A small image diffusion model, trained from scratch: layers 6, 395000 training examples.
Rows from block 2, named by matrix and row number. Rows with one number belong to one neuron. Each number is 128 + 24 x the weight over its row's rms, rounded and kept within 0 to 255. All counts start at 0. Numbers have three digits each. After the name is the row's rms in percent of the matrix's.
# fc1: MLP up (model.blocks.2.mlp.fc1.weight, 1152x192), inputs 0-191
# fc2: MLP down (model.blocks.2.mlp.fc2.weight, 192x1152, transposed), outputs 0-191
fc1.478 103:161115124101141152113101114115170161092117140095117118087117108111111109153103175110088142157126132138144151125082137136110120158157147133106139114153128125127140124134126183126150151105175149117182098134170141147155131137074133124169131106114114139120144159155136125100114116140172129158122144147110138151134101123155121123162129133138126124136096135133118134102116063143168134115126123098115157157129141114165089145145179119085168186130123148126169117108122163132145098115124144172121142094085122122141061127106165114151136171133115160150128111127125165117136128122118128201
fc1.479 136:165139059115139140115154145132098129175105106109141127152122118101158128123136122140125150119117164133150119141147105158135114140107151155118100165122129163075126157108154089153139159155121072108129146134129123111125133118135095137131114165126145110170110166131113096142134090098141111159117127133126114141127073111071125167130134139138141107131115122152151129121145139132132052112111133106098114166120126133121111110127152130114104113108138169149074113123111120132087150116135112145120142153149099066114130140166153155087098132163082153172114143156122177150116181149140117076
fc1.480 087:122063146089116114143138059111120140119150136110142147133095171100149135102086116140125127124105123113151131136155105149132119134142100104119107151127085163082101118070111135155138106112139149171108115136147116114150139147126102110162130107150175141117132131084080113108124152143119145165137152088129108132119117115166113173157121132092128135084158111137155161089096129153145093110123117074143132157159118157142170157128142136152109101081163148101107115152158122129126130121115094138148129110161127156120146111142146149105133109133179122119196148139117149104128090099143109131
fc1.481 075:170155108099118161130139129103109150118132160121111127197141131133171125151136142141103146167152151112108142157166134106136104130149123131125142113185125151138125135110096121084110122131121151116142157115126132130102158130102111075125118112134127122119132084110120125114123124141117124169102121169122158123140140130175092116139143164125087176132109114177153148133135141114168135150136074120051066097107129112153114116108161076145132166087123136153101132140116151173143107183158109126111147125124128140167159140126159127108138149134152133128149096157118116095090086140145108154
fc1.482 090:077110186113124105127119133124124165152126154150111156115089112135083125123121117139117118139137142159152131134117143133145107104144141148125080143107150082130159083123138111123115111149131132150100099138136133121120136123155124149138118140120090113178108127097106123128171147121107138109089092088134132137137097066121145102119124099124154154127114135108135130120148107122190106127159138085135157113113148090122173097103122179141147163099122122122081149085090180137199143123126130124109119147114086137154153138123104150132147156150142143115107131147132138062145094132106117194
fc1.483 111:095113168140132104125172118097143167124119148078116101105094098123144119144148128149167150110125130130137135131125123146112123092152098151128149150090124082162134127150149122156155171125190109166122083113110157129143135134136160127136123135131150099108105153122152144169151117129102136118133133128145155144163087126150116134139128149147151196131090116097066170141174129123090134149148143143122136148136156131124153133140122099107094120169133123181104129115115153137102118102112172143079095168103088107144100092152115139125130113137105129159127132149085094102143068122127147126
fc1.484 094:145119102130110117108134101099145076098112109128157136127122122118127130140111125092107119069130180137140119134083127124124132113129096079131128105123087176148114110166134117116112157155164098115103091141127159150143108119169145137126096118134171109153098157135137102080147104109120125125132127107100147147097096139110112101125087211096151145075129107157101123096089109128102109125152099128118124124141090184100109120140115111101083150124100141121096121125105167193104127125076146095152138133151112139128099135094103123121120157096113094120113143122131129114136124112137104153
fc1.485 098:130110141123148153103163148147098086127125167114088107123139171142135193124142117128129102133118107091103131101106115107162094152114141115120116123108146134129084090121089115133125108156115085185159126122086155120069137112152138140106116112137121076091133166108117145143124110163097116139092119071149099158084115105143109084116138144118121103162091121118134150145110112141131165148109130146110076159116122121139121129141114101114141111152129095093161118144132086115108105160131138144137157100142111133158157100105121098096103100129172134140110147171097101141080129145156143118
fc1.486 116:139052125146126106095094106121174135130144095114165122127113102120168118112154113119111145116174115126098108121124111127139133136111138142086166107122139131168130167140121123114154122156157134142096126158101126152147087130082121152131133110057154142153150120104152084144167134134131114152155121121131133202108145115107119053133122127127150115136089113138107125166128101163114129149107167137138110182161140130112135145100148105137115124154123121128100118104140136180149082120138133112088100121100123128098094149157124122108108168131120142144147124130090095120131130068102107151
fc1.487 100:101141142129111115149104116140154080119132143124134130115114174143154128125073154090118184146088152184141105118072176095121130124133132128070134093116148146123097114182160113175141130121116118130130105071103130143149127070177105113165147099160148142138122150132154151107100127150123129122141118110111110117151142136107140124130116165167113123117131122138121134140117083146140102146169110119096143097097106108163126106157106152112130100114127136161121141150110153136100121114183099150110107105133111103172131151137141122112108140162149134110153175166158088130118159131132099159
fc1.488 084:128114085125140177120121146156077126169146169159148104116116149078152136177113120130117082134130161122138119124089136133092187093104139179106132065133125146082114155139110122119127118108085123127129138122102159105118091151091141134107114159110156094093146089082144194167112126163161106144122123135136079117157119138121085150140151112149131143094123156132145142073151140139117146137121128110081121105133089106131101126176107127096103158094114122112125131119130122105141146101143149143134113123153142095149131097162126109110143157107143142138101140145144143136134125124124159126
fc1.489 072:123103101123127129158147122099153150190161082098098107119143158119092144115147118119184058174148117100141123147097148158136118131117110154112107118111114105112097160166102139143144151129158146096148152092159141129162138122100132100121118118166105186132122094129132122139173118149130133111133142080129131126130111130159123120144135170127158163121154107148158126089144118145156134119122140061110126108107119090140148174136129116125101139120119123139108108135111167092122171123100098096102117144120115117145066127107123113118184122141124147151103134115110182100132100136166113148
fc1.490 096:133120064141140123123109141106171113106159114055151163133119133148138134108103097106107062059119104124136113113117142159146118138129098129101114075134124110152131125147115092114147120099134107086108122133119128109128129153114154152159128156120145116156188131118121131132131150100125161129141172136137102100144107095120132103147126158132159135106133111096075115086145145123122118121135068132111117105127100116145111095123127111088126133138101105130147069137110124132074108128140148169130122096089119088135117143177092117073132130128108142147162134161109113156108153160116120099
fc1.491 098:175114115164123091163129159192116079156147125139135130146124146123115134138133133125160164136097098107139139153111123102116112150097111110157104141144092135156092136092099096125104057140106110125127102149096061122123151134063119102089141194158061134136142102116138144126145156161139093142150105123126134152113144131154126169106135144122132108153166170127133143104170133141136136112179121135158116130173141160131160127152131170110118092142119151129104118098119161128111117139144105111123143104148140124133107137122136116115132101119136101121142153119139075106117142155099142153
fc1.492 090:118096162049122100117111067122104176168118097103120110146110159121120135067146144114159157143122140135125105101097137110130129141135094119143120140174126164135129152137144119123116101146118112138106140124153103169101087135156148145116129149122069062124138167149133134145161149160097147139090114101166147109121129152106119108119177101126187112097109131141154109118131107134154155100107108109176153157101099102150158133150130099129127117113156099113096165131127122161108096138094131095131116102150128123164107113160151156147116135138143117118139120150127116107117138151112087149
fc1.493 101:107085111112182132138120116128101096169119108124133111109145165140110114179179094167102091113091171120112162158116105099138122138128114113135113137089134093143101132143140123104128137112121126094150145126117141141150113147138144162135118124106172163116091138153140158143171108154130163139139128124117120154109086126155127117155142153170142144104078109135110149126160145135141144095157113091131116138094086136121122156151107152096092136135111150101101075161133139132056140112126126120144142122156143114207122104153139157141157108156103107115139081107136155130117107160155140156
fc1.494 099:118123141166160118158096123133061138123083113111117145102121121125150157148110124132130113110118142120174117139113167124087123123117165137130122097147146090081085092152158144066132154117130097134130161134161116129146126131124159124142126126110080116095130141125155156116093113119131140159123143112138142169097146171113157147128084116160113151127162117135130130134060110161170151154134063119092127077125109122132137156092122139091132107139154116124126175125126123126172148091162133107126130097153110132120089084194122168132140125132115140160126113127164115137131126097131112107
fc1.495 092:139104108118114137180083109130109175120120113126121161087119155120128115138095129161127078144123140149140130118120174139168103152159123103091129131118125129109102168161164183115137154168118108151148148117110107110108075122115177141075111095138134109106115120121146138166155070108167102187141124141140154148094097142131156107129130118117165133078129141130148162104132169114124168144099158101124097110094149095130156132129176136102146119114119121095108108139114132125088135103116108129121072118132145131140104119104172126157127117118147119138124128112131125085104123185113125140
fc1.496 094:090109156113138106127144126102094110123137100115106146112125115151128162146164132119144074108130184146136108164161086093127145116103110144147100153112135118128143131138076107164097134123107129123181085110100118167146119103130153151065141117139144098083113164138142130158120115125134145164153142152141108109109128118114134095081135111107121118176118148102137151130139104126088131136135131120136138131115127138103084121158120102126106124160121130123093127111133140087065124117127134128155123159164131100193087148140166131129125143188115125123126118107169085101099150170091091121
fc1.497 094:162121076132125120106090135109157124180119106154100135114107149154153112075127096170155132106098139117118191100126074131137128107128128156149113129186106109160135119125122130099126133121110140133119129127155138086115100160116153123141088149116138111110129149112092142118165150086127152174073127146120118152155178137127108085128098119180168113138123119129146139128113111083118096144136100101148154129133149094173188125102131124120153134179110125137147124139118139112126103122158097104183149135139137140105125086148106128162100125116133104135166124142109183127120126123118142163
fc1.498 082:178170105107132133135117098143096143172120143134156148158107108119150124105137082158146158145098123118133098133127163121129154137125151105086120152183112154113125104127137111162135137187128081133095147133142137139114157116127117137121142142134123132140141162128076137157153068129153101118130160137160103110084109100103143143130140087130168123120061097127158122152156130131131137143138139111107119146098133140155144128101154106117116147121143141158123109110127126124101168169108128142134125117129123080110156140173173135132147113157082144137138141179092189170125154173152093107
fc1.499 101:138151145141080090140076106144135139119155115133141165147118132130182151109093129183125106165112154134134135137115135112089158083110160106164130090086108126076098098137170110103118138123129154118139126117090128115112132116131130093116117135152121117138108115111117145118133094156107150137128150113095120109130109119135154141124120154135125111130177139179179124129133115139104101149147108127118125183110112110111127121086140069109122137111116145121098116103071091118119136103146090132090110185159125108188127130135120162119088077117151121108106142170121147093144117125136092164
fc1.500 094:149087117115132088127163130133127133111113114114109113098104124148126120116114123179141106152120134174103100091090115129108128090136107150147113119145115127144137118113124118147073127154140131113110168137153126127167118125120146152137114102106146151087128118114103121130135097165099153087127144153133117151159138109174103091154134165134108135128173115163156113153156135155121110136125120127133100121103121207109115164103110083132126122140118150117098087135098112138158100096159152143105125154135126153156116105143098112051108150152124152157142134208150119081091111115088098150
fc1.501 114:122170115128173103124146112119087149131134155139128130149123157151132126132117105097149096108151085146128134153145132113132165127086124112134126120123128106166068143102107145104125107094117086116109152106162115111144127121112123149117175098164198120127115147134158123114137093094180125125116140152118130152124142128133181123146084149157140083136153146102047133116161130131093079124141154166137115107131068139099145099138081104148097068115134101129108150143125095122162102119084125126147113117122135104114165129100129089140148152103120128154125140125154115101115147152134140129
fc1.502 098:117121123122082141110156138110112159127114094152148118118144125133154106106076088133123132158121113137087114117124131123102106123117097143127166101121124127126068139110151157121148127107126159144131107076131134124131120106105136143136133163158149094159129069125130162130113141134146131113118119158099129138107143122110128144135172162146104113137131115135077136185082139148192121159144139111135175081136114103139162121147137139113128143121113157112147111152110151127152154124107106113113126100138153135126065102149104182131098131138137142102143185168159078143197141125186130158
fc1.503 084:136091144130145115147071154124081152147118128128147152084168174116128107141130118146159106137121139136123153162077137161111111116134135174127127090132113100133126173150115113142151140144143112141152145159128132164125134199099120149107143099143121184136151110112141128111179149173139129172090108126159185129134125118132126126128099140169134122119116153096141140115095119152156102198164110118139088108108129132137118155181113092116109149129143105150127180140130144144165152144149109123130161133115146165128119105119162146142142124120157099088145137145175139123112150148091141113
fc1.504 095:090136123120124105157136156118130119133111140160106146120147106067136117129143110110118094138139136120127119145135095115108143132127134169126114098100134111059130122151096155111111109148112135144148107089145119130132109156139158137185087107142143147107147112088138156140093121148121159149115131092126117136169103110158103103171168122140131128130134103153104144149112160144184147099101160118140131100138095158119140115115149167106121150137126135153099113137124166113119184124159139115165096149151117145200076129112158116109118088127130162195130082103074102100107148119139132138
fc1.505 079:109092087111098133136119142130101125084113086106171140153141104152173088102120127072108113137147117109105173118095145140157163132121145137076100116134102131131143116156144150084141152153201124139125158091149133108140150125117152135138084130097104065135113103106146126142117128118110124134122177103107122150103132119089132161148121112076112155093103110112160156105131137168123125114111133133147164126164101137130110118144104180169152108140134112088131114109137099103143148105130135140123134122123164171119179091117119137126100122123139145109093150132137122115155157128071150124
fc1.506 090:154132129123155123125113151170118165114098117112100122119119130100155115120133137141153148151114166122102167141158091126163110137130152100136137125176127117120137167139112115122127073169147098129148118133124134131126121147157165139097106183113132142107128099061176193121098125104156159109139161131139086098114102123123130152145137118114169108143120138111129160141164180179104071106152117150115135164139164161114132109159163108132081169146164139120155139107098116149155155152134160175147143111104088100091109126082110157132133127149139116145101123129123124115125124151111133121
fc1.507 103:068148159119102140112165130184154136125138108171130138157112105144146130118139132132152163112121088111108149120124146132137129107109101133192126085135147133132146138142108165083101137133126133162108122107133119102138145117134095131128152134142123147124108079159086111134152172167086140104095099127145110092144146157134107148134130126156106071161125101124136138105169125122110111122123143146093104143111131107133109164143053137116106096083126123132115093144144153093128110155128096127129120128129166089119194090137160136127167121121078079134136092136116095123142158129145104108
fc1.508 124:147088090149124107125066141150113157106131107135140146161095152146135155134115155129127125171124128093102098103058094094129144148113101110138125116131126127085138176102115122120118096144171115121176170161092182095123163150129137123150082132120153167083128161093155119121081135141104124138138115140128110155142094105118151130099138130147130135117093148158131171128086135126122095092127133140109139141149130136135088136160091091117106124146158138128141162108111126137114138137109111138066122162166135172087103136111167119102110133107169114114129137123119120123126115107125115080
fc1.509 103:116116112127100162089115082148129146143146130092134096131148140084114109113138095109118113154112150119147138134132124116130100157161124085086114139135091176086135084135108142135120115153135120106103150109162135089129126111130099108127119103162104067108092110131082110121161134135123116094144139099160108096134126097098141166142119108154124114117163129095137120100121183135126096098119151123123111136115120120126137168179133148096132095083156114127150129114163142099134149137124095153081117103110115136127133158193098102162144092085140104175136158093121174145145121150123100101
fc1.510 094:138148195143153156148130145134171130135098112125121142106137124145128098077116123159132135142104098111089096120114124104102155144109116136153102102128096121134117152107097113104094138110176123134078147111141090120149159114150173132128163125124116121130111159154132071140130111142121120134132129104103132110115101146150114151184099139115107119068130139145154127124103113107115123132183092119102163121103112113127119102121084130105137150120145115096149130140084122095117117090123121151212081116137149098210137143113109145095115121109124118149107108141154144100169113099149120122
fc1.511 093:132129152093095108171125110151124148119115164087099118161161162136102099127065138146129127106120085123101173157152148113091081123139117093112139152135129120109111169127092085151128164119173152172157109149127098146128178113129115157120155125116111126098153123135147139163129088123084126160071113107155129145137107143119108108152159130136129135147073127120108099125105111169118172141168157084126159130139153122123133126137090135106144125130109107144089136075142113161122140116130158135149127125102108157110163147112139133137132165090126116122118164093119123131079139133128123175
fc1.512 101:129117094132144142163119117119083130153111144144136125117090090138123166115132088154145127179128119122128185114179115094092117112135122113122148110150116150139132128094132099094103143137130135126146146149126123110090127129191155046152161178125151115146128127108143120108149167153161138171113117125109100126137130127132154115130141122118160127114126121118103120112129141095153108160153114099119146098141127115130120124172138119110129105114191093122118095103185153128113113120110161085172105159137162158095107146127128104115188101118078092100148136137128146127168138094128123162
fc1.513 079:127126169127104129116131130135132104147127122156107164179130114135112093137120104166158161108207131112109118129155115099151065088176174111123099115136121136147165151135118154156142090143116145164127164118105089119123102102152154078152142122141165147125103124131115105130137100139113125102107093132120153088130150130134121154104132125078117109110126122095135121124135118160157111140147111091183138119140136096108173137113126112109146129164127146136104111144070126163140097172139140090104156093134151116131126098079134120093126151107144119104086100140111170096105110137144124157
fc2.478 106:152117113138151125210143133114142108109150170145109137149089124135107161136160153163174182150104104168104066109096124145156150135166105096125151086134081154095133150130126114160150146103107146120137130124095114116107068112072098148140177161121093126133119116114142104140123115142103108127109130153158088146149147144114122114098096161124133147097156148143125138111142125104169123107115138141153118135142136149092090135148144077118098099142118160115115133131156114181135130110124143129138156106142124134115180099123150117161109127105117129117113145156067135126136139139135114143
fc2.479 126:086144127121190128126145110116113114099110163107141101114142107105133126117142117122115144134108144095113142135128118164123092134146127149120090193143137169152102099123154135109138158102150126151118164150108113120105124139168128102134110039102129130139130133152101113123096111146163144186079117164167096132159186111144133143173155117137111133119142136122077150161107167125143104135131190130122137094166111100123119089163090146154104110129132118118127127131120146148163113107118109136152142132176165094125156134125135108145085144150112131122130114149155102125089145144143157154
fc2.480 091:107124184117127085215117085111144138115112108117143142128109151110117084091161123151174108113123125103111091150151100117138127121108161135168084128161177096103109141152122150135099110114122120097097096127140100112146131158094162124147161132120148109116144145092142162170117119120124138127095152093129094152094126115151136147119143123146099107110109150100120121134111120119136097116126182132145117094164149117145154129110110107155129141168124134070148152124084138123121155148112133151121100131098125106130140134093132106123153099139140119185066148095097144092131089127126151113
fc2.481 078:142114129091138146153121131107106133147150117122124151160103100118103096114073119105168136175127123137162124122103080133171157132132135173186137107145118138082130136110123116119126137135117115110189103109152093113125131159161131145118200171124110080226120164130111110140102140130169144113111153147130111119108119148162119135191122140140138108136146145107137137108162135109192148107169117181125127108156153115120134136144121135144158113112131123137122120149151121114131135100144170176117142119131129122157132123119094158104128157124120115124106120156122122129152089166119129147
fc2.482 089:074102142134135157108135093123167118130112137103115132116104125119134133148121126106145147143119131129096107164161095103133151124110146121140138148140133155068140129115154136078112173132111172129119184136073143089150152142115127175128152173161141137140098157122079155085088105140159133169099152074114087080142111113149116165136072176152135113118152122185111116147126145145132142149109123134108121112158105132131137107111092123137146158147123166135099126089120123145129172119112124141148140156144112137080124109120106129167103131102105142106136092141110146115107120105089133116
fc2.483 117:116150117145120145138141140143119127141114145088111111101085130124131176077126107112121147116117143141103162132110122160132125075170199128150065127141164101130159094155102129099092184147120117115151103131121166109162102134125152115094098126124077161101126089139111154121175131147146121125088122114159166110160129141120092150112128145124114158100147130134137157119118136121081092106088094112098060111133110096142094142109139159111132118138131105150129128172157116144130156118124112135109150116126120125146095134107134097137102081096151153113146105166120087113116126102142144131
fc2.484 106:133080156106110128082141137097179071106117104113153107135133141145122096121112143126114089128090125165118126149146118142169083106127127101121117105125124138143102144172089178164105135130115125155175162135177149121152127073121154147120157113136169172137124134140136101180122137161150126132132117157120117169146119109108130169092126104171107112140128105107135116143183104175146133116108131111109094145109164116113100110105115142145115130133147117099125108106152140146114167105114123090100106156139130141131139157127097074143102122154134123193107138109136159123145176132150124114
fc2.485 097:135136119137129114134155124107156061134152142155099125165099149116115163114162124141134132105142135137129112103090099129154116125112143131167143159154126090147065176123102108116089110130144106097153147131133138137149145127142152130057121138134124152140132175152111153102147173147097119131100117124087139114156094127168171114160142076146116110128163164101122147124092142128172147112141109151118096097130111177151132111085118153076115123114137127111139112154096147157074163109157101119138115142162103134115101135150090135126135124143138139122066119149127137131138155119146166098
fc2.486 109:136074124147120095103172167159121128091105127143175090115138125125160144133081131153114120116134110157134133111159134125167158135109115175143153107117101156197137173106116154091143131080101165133129101123138149170116139123109120112146160130136131096124134141090145104131093129096108122137114127113123130108091151134081140145085155162080116117151144086121124118120149149122093156146133134103159132128138149138131139111190131132076099098139134121122084131142097093120137120109103120137117076148144112141169133129168123126149139148110161100133172115093102128133131115090091163133
fc2.487 087:088108113156116135156139115112203155153141119109105134134135102168174170117146138136098118134122143088124105097133136139160124112143158145133085110149187084128122093109155096092095161136163130116173112116165173145150135100147161111108106092105143157142109129132120158122119140118103140114110120085101145100176133124082140102118114102126109113111168125097151138130110126121131120165126107101117106138147094159140103103132075136121126116128142100150150126168106144123107087142133129085094094113130123171097094179069123117116141113129099143129123121118114151145132142113106158107
fc2.488 084:078101134149176112105134146153105107173149136118106115151093149103168130154106130113132121137108136122129145193128129094078110135119110159104125126121132170095156145115152114111122131154151145156138167122096132143119136109103156171132117157123145090144073130126149149151138095134135142158101127128107156119109127139121112134118138134115124109118128143150071143135150128110134122132106107125091169079092136122105133112063131131054136054166166143089133116118135148166113170126136100139159139123110091143160094121105149097124129133115144144152157067107143113146140143143109131119
fc2.489 070:136116072147166130122101152134125129104101146185094131101101136126120127169103114125167183162124152109085130176119168083163140141148147133121156119148094147110158161106143107128123133133162133135138136110092149099121156075091134121118116157146129194121143123144080144135091143116151138075139136119116090131117140124145127124135125131136105147189135136124128134114083135110104116121116122100145141116132076175135158146100112078118135140137122123098136133165125118126086112137085159112098106139144172120157141148106104172171111129136136128107142139183109109133161100118136115137
fc2.490 087:120097112116122129138129137171107118137095135145099140119128133117114151112096117123142122097138108125134171142125119111191145115159137135150096110117113139135133132096118177161119103161120143142143145117159112169123138166140139141121152167111139125108123134156111098150094097145131101170121123119124166095082087166168102140113124137141123123159083098123110087158147093134148092160158102126141086092146125145137091173104105127128131096188117125157143133066160186145127170138133072118124091126109120126144095124172128088141125128167135149115110107102174127131138117152093114113
fc2.491 094:138097089144122153147078122130135159107123109142134127150116138146124129119146141118148162132144098134094127118083116137091158093093145136107131142149111150158131127106091131138118116140149147162122113105092121108115106150106121119123093158145082168137104061128112092093099127111116112127066136137083139080095167115135148086121083144093146182167110128109149168148161095112112143092157108150133118136117120087136137141098085147154140122094122135115149091147174141126113141127120152140133125124121112198149143130155149094093092156108103123163122116137124123132141105119145076117
fc2.492 087:123119185113126103136141192152127137095108122154124159104156139116118109102087091145135152071106094144116102134182106133126132127132149107131124139123151123140139154134141109116115122110122130113099129182153102125120126098140132102118130084141097092119114137089156123222123112109143107113173114146121206149087072122132177095131136132120113089123114121131113145148143117153157136080130120109182149127136135116140137098130139147109119137122138163119124176146123174102123120186146109125120154143134147139123136135136130147156100141103130109138107146107172145111140133109087156143
fc2.493 100:120134135142141118094075149112092148138132132124116093150125138157144146137151106092202155114159120114140124121106112104122126122132132142125134104106113133140129075143140149147133105049152127137118134128115122114124157132134079119122090139158094162071106082128083113129144134141145143098167109120155129133102085156112083167167112086137109134182133110137136077134127130142158158105118116119139124109124111123150115135094156081098087130144125153085155112130123115136126089122099135105142101113119110109165136174165148098116158134130073148119132104126106128165103105157145162137
fc2.494 099:115125146164144166109121143113118092104147097162149127085135121119111125125128094113115142136164117116079104115125128128143129099105130148172142142163086118116112148116127103118140142090120146154090110132109147106183141100129179152147111117122131193156118163136104118111158117150131110147111125129142118116116124093125100152144104146114099142150121147143128134129071137090175134163105119155058160120184133066146148141154143151107091123108107099101125115129092127132159124171133141125143121184112148140078140111169118092091110137089169107120142174111131135129125118101128126113
fc2.495 108:137127076112107119131115092147106153167127109107134111109111109142148094129121108132179093115122141150036161143159124129119129133085152127074127158129107149146119151131106099115128127099155131045118110150111125132056140128161140131147097136143108137118129111137085160119110108140133099121118127120136111172120139154121114128149136116124175141147138131102134047154158131114093135104090156113075163118111113115155167123121149110128145138102128144172131146164121133116138123161107123112143107095122120158148159136131147140140163084125158118109141117148158115126156096161128126142
fc2.496 090:161110147152083120152079117112119128143071097160146143153149109119127123116070141116128104142101143115112115126164108106122068133120151136120119115124124155098129146128129116087099174121136138144102135137164103122106112114139082149146144071142143157146104111144150137144142086162124128145149139075182126111187123156102127117149119117115123112151112147104129133099131146086156165044142098094117121097141147155126139143112133101094120096134142136095136150101163111135099122155157142175111162118153134136105168115143120120152145112167110120124138170155140164136106134153130122158
fc2.497 095:113142134124155133150148126132096163105132092137125137106115065114155114113124140125141119135123084139118120117158142147139108136104132156129076142124174131118134138115145093142140079100153094128168156140088127157135115136103172132134061068129157126136114166095146120154150156102114114104146135152090147118155131144091130114113116135078121089085137121115155107144124101095112146105110143144152148122131138092127173181151150140123110109131110144151125090110135146116122131183132125110114167149151152121123145148108178140143115115131150081126104149103126056123156167115076148134
fc2.498 092:121163141130118138144135159123119131096130163112147137093139139121128125151149119124121144118140156131149078139102146131110093126131141149112138176079176158146126103113165123113098150159165086156094155161159127130161115152153138079132096069082130154142124136148105093138160128147156110114113116164182122131148165107140139123153121111103097160115145131165120205175116155144125105137158146111129131099130127108119122112164158076166136096111138093121158114151133156156141092132115132113133154149177170102174120158133140123086110118134113156143126128158150108111130153130134141137
fc2.499 109:153126101138145136139156116139183121143111123087114095160150103119117159151106128077078131119095125137113146143140135123133124154114149079088117113153153170135107115167091096089119131113147114120138127113129134135154137130118181131147140129130096155116113108112132147100084146121097153145114156117161128175130143170149095150126140128140136130172124089147144152127141166087134127082151112133163123152151061124122147144161142077132150161138131147134147154150164106120171138118132138111116120097127175131117090095078121115113140166163157123131122117145129085160134102156152153072
fc2.500 091:120104084127092129191171107123181167121144110154083107098143094098174123141130125089119133169125163094146107103109169144107125143126188113143115086126126143101176138097151140150138162126141090098084136147153082140100109147133122102096129099154144127123168088140126095131108119158105125116080160137156135133149100159110123110146116128103119136139132105157111089105121119109146118163138115140130136112118127119148119129137146139157155131134105096160168145128155104099119115129117131126103146112116131148144155151157151166120131112151140094119153131110120140105157112204103079129
fc2.501 126:132115128139106127147092092136150152135114155161125128134114164110138176126146141150177131125182137069085112143126135125119061145119144090142119166109149121086123178101111122107131097142138204116112169110112117132159109124133139126123133170102076125153137124144154136125120165144101155102169117191155122109162139141115079156108151124137157107169088116118119158095111127142166109146131115107126113133086123111130127128090138136147115130104138101102146087131155146111096140121099113128144166134125144151134124095115144150125143153098078125141115135168122142136150141117101112173
fc2.502 112:079102123167109115104153126109158139125141131076130113115158141154142145107129138106123118105131138103160113123122111115087118146119147124096135133119092093147137115159137140123141120117114104128146159132132147163131133141176139128068140133093156148086142097115133078129136091088099132134110124147127149170117179158113117141133127117082137093112145127119141150110099144105133134134125115136186149139130137125128167114088137092153117132127113146137105121125103098175169091174100107109091125195082113120167180109152086164140085140099128132134149095090123134125090110084146134107
fc2.503 084:171116092141118123110125096117120146091183104109112183159144159118150145137139118105100137153137108131138145127115141124153108143142137129123147096121111134122151134100155084128132118098182114106113129100132142105131075105141097096130143158168151111123115118145128106159133151132123165150131123108150159138119111106098119127142178150113126144096141126117172126061142128117138121075118117083130102088135125095150079120154150103094141118127150138095156140170116116141129120168160150083149110090100119117112080134095119145110117171055124141159117100134148181161117117153141122118
fc2.504 092:097148073095113115106137138143090137164124150129153096124140104150153103116108125142141158146127149183114151119097091110079141149140149108128102131125095124097149116099102114133120133113129102132105150118119096108140187107115141086159141128126118127142128158148088143140118088111115132140104150146117099168119096150172114153122141123111109120109098149117109093144131123122163117102105135140157117120113148136113114110130173088133101140168114163142107184144112087174162162078104149110102122097103132096140140180090109137143141165180122128100153173118099137126151081101146105115
fc2.505 074:138136111122104119098149126147108132141108122176158132163147138143180152124136122159128129168088126127136178130091133101178139164110114138152119136096120124108138119129137123127127128097104104131095111096087139115147138151116104113155118118163111130125125154145124154110160136148133081121154157145145127150114131110141145185033112074137136163140140102150092137147181145142176106156158127140129139132147097096132160158115145151115129124115120132131122117118103140081121132103179112105144136124109130067158119149123099121085152165161138204120108121150125134139116097137119154147
fc2.506 090:121128131170142123167154126131136071138101129118083136111153136105117127108133124147142137151153132080124135111121104157160128159138089101139129130150165111160157123097120107143130081135132146165120106138125159125113109134150139132121079112128086177098118107126097089120122112137132171111132112092127110106146148107135141159163107153119144157118200116137167161136076093125128143088120170148118136138139103091138159156130110109150129122081151122130107108146182141128173157132110142121121149130143189134148082112098132159157133114116139172158074174153129101101122141111119146133
fc2.507 110:090135165165137127102113124182154105132161100116085136140129142150122136145131147101095120107103125181109117148124138146128165152120128118057131153107118147140122129146114128108164159131133143174101139124139155106108124134147143125190176147070125118134118130093139154129084122129156124108162137111139113135101130096131114133135176109139137135125114117178142128170169098148085148117090112141107074132177150127112120152108102106095134134156135077098120131186141140121171127116119111092151142088136107151144100148100150116138130081131127124105168153103122106131101130129115121168
fc2.508 121:130117107130143094157147156116135128146127148141133139150118096141155120125094120164133065147106145176140147131141103134095084103092107175115104108142120140128125138175113113102135179149143144125133137127107139128106133109154140113159117122138134077143110174121107139118125107110089116129105120109096162150149118146077105126131186141120115105100153136137120141099142074142117108173167126143125123087119128133138165155109167088100117136179113131135126103116140114127128163115083186115107101173140103110130184135108146146093120096140104099123077144145098151148124102151109152085
fc2.509 120:134131093136190092120121169167142128137131150153151092134134167096097125120112118156106156108089128144144143122096126136119146146147116121139141118129121062140148125137083131148170103129115089149126099145175119115142124136137130122142095122121152148169100163116186118131101091158151106114124133125137163190133151124108107154102151142138162134157118163113132155117129153116149127108119118129142189109139128133140127118097167137151105148158140118149105145120096072145159143091112184112082067108115151123114177129178129136124125139145136136114096146118084100116136137146134153156
fc2.510 088:122107114130132170155179160172127142149156134080099109106123077087099131101146182122129115124150113139129154120121092146118131142154123139092117093119128127120151113131114100117133077129128088127110156103146140164087137100119157152169146091122135111135108147171156128100120163117127126120106115127114130163135106147165148161121136093152149095053151122156119099119145144131119137168121114205124110142118150091129097104139129098129152127142102120102117142137191148115134157183180153113111099126121140156111134149137108134126104103114131115148085100118149139158110122114109120100
fc2.511 100:156154105111099136127137130107131093137141188095097144148130163122127105153124111112144138119115141109151171172150161142157134148135165150147120107154179115142139105116132185170093120112156140105064125093114130124139158122111143143086105137124125118088133131140129140127161130111169140115188110104129150134117096128150127108175108121097141111120145152132132166133121102125172122130125113128130155117153149173134141127124085098137113107089149130118095076122070176146104139100094137132133093160123124168104108109129154110102155144174103110102115096123134138141156177105125166124
fc2.512 094:137146107133134127083131161103121098119128135123147085130134136157113100120072130140121138213151139076115134128170138092142115122136091127128105126135155118174149135102168158131122111167105114129124133118111131126085126137128114119136142158122161171147115097131102084152106104123111098129145143127086127143138125141159141115109129108110150135149155109155123124136115130133162109102181159117131096167155125093164105137105128146153169174142115112136131119127116115150114132089128102173131144095127095152125111062120092132135059102141156091142147148130095158082132101111174109149
fc2.513 078:105135109105124159164121114112100150120112153105113158113156100116160102135112152104115103141084134122204162081163153149109132142153125142122112130108112146131190144127157131116102122131130208135143104134153113152131133089095136139145129123135089105145135144153168096116161091128107116126123111140130137088143132109141103101163106088134135113125107132135134117104140102106143125135086104131135093104126110115106156119136112158063145120104105116173142154116149132117131139118160135156087118182121116108165187131094114167121093161134110153147163197126152129114116141108118126128